{
  "train_examples": 48750,
  "attention": false,
  "final_lr_fraction": 0,
  "weight_decay": 0.01
}
Rows from block 7 of a small segmentation model, named by matrix and row number. Each number is 128 + 32 x the weight over its row's rms, rounded and kept within 0 to 255. All counts start at 0. Numbers have three digits each. After the name is the row's rms in percent of the matrix's.
After each channel's rows are labels from the 100 images, of 14976, where the channel reaches its highest value: "strongest on" is what is common among them. Only what is clearly more common there than usual is listed. The data: simulated stained blood smears. In brackets: how many of the 100.
# conv: 3x3 conv (model.enc.2.1.conv.weight, 128x128x3x3, standardized in use, each kernel summed), inputs 0-42

conv.83 079:114168179169165127144116181116130117183146120164125162171179074117131187120170114189084126123174150131150143170122124171142184178
strongest on: kidney-shaped nucleus (36)

conv.126 090:106151126130181100178098146093106102147140116169139151138124128114141159173126106141140181124149118109174142152104117167173165147
strongest on: spiky cells (35)

conv.76 124:173126119119137163125175132185161168143117158135170112111100145162146160126100148114130131168109132162134118139173164136131145130
strongest on: lobed nucleus (42)

conv.4 071:101148161148150123138069167061089088172121114153099122156161147087106184142163094161142131092163113082138120161065100152132172162
strongest on: spiky cells (36)

conv.38 104:103162147146180105175089165079106092164125120174129134152142125105140169171144113149138175119165113103174131163087111170173178163
strongest on: spiky cells (35)

conv.113 078:115142144144126127134116142114129072155077132147123089132130174073133180145128137132173140074151068118146069151106124148134164143
strongest on: kidney-shaped nucleus (33)

conv.3 093:125134116129120128122139131132128086144055134149144086132117140112136154148125144121147132109144070122138049136116123144134143136
strongest on: kidney-shaped nucleus (34)

conv.35 068:132101119104103155085157118148146115122059130099127083118111123100138114103113181124128092107109084141091066122141138100092120119
strongest on: crescents (36)

conv.50 134:128151148143155126156126160129125090169084132169145112138135142109135189152134131136147156109154091117159083162119127169159181161
strongest on: dark grains (39)

conv.125 078:117137138139127127123119144118120075159083120142124086141144175065127175139142123133177122077158074117132063143108117132125164145
strongest on: kidney-shaped nucleus (34)

conv.66 121:175126116119130165125177127184164171133118161133170126108098137168151152123095163113119132173109136164138119129178167131129134126
strongest on: lobed nucleus (42)

conv.31 115:174128116117131164124177131185166172135112162141167124104099135166146159110096159111118128169108130164140112130176167138137139126
strongest on: lobed nucleus (34)

conv.75 118:174120111112124162118177125183163169129113158129170126102092139166152145116090166110122126169109135162131113124174165129124129119
strongest on: lobed nucleus (38)

conv.43 078:130116107113114141116142121149140112129060132137153095108108138114135157144106140116134132115128065132136054127131136139129143120
strongest on: ovals (34)

conv.41 117:173123124122136166130176132183162162141124161140162113114104157151141165131106145119146135158112134162142121135177166138136144127
strongest on: lobed nucleus (39)

conv.79 104:108157154147171110160081171078102083171106120173121120154151129092131167162153125148140160108166104096160112170082110170164178167
strongest on: spiky cells (34)

conv.5 074:120153165161161112124106161096123107173138143149134120172175112130126185145173085163135130121175136101145134162084120154135173156
strongest on: small spheres (35)

conv.24 131:171131127126145163141170139178163169147124164147166128118109148160148169139108152120140149168115136161151123144170166146145152137
strongest on: lobed nucleus (41)

conv.88 136:135146145144149127139139159137131101174097132159152098143132170114134185143137127136166145116151097126146091161127131158146185155
strongest on: kidney-shaped nucleus (44)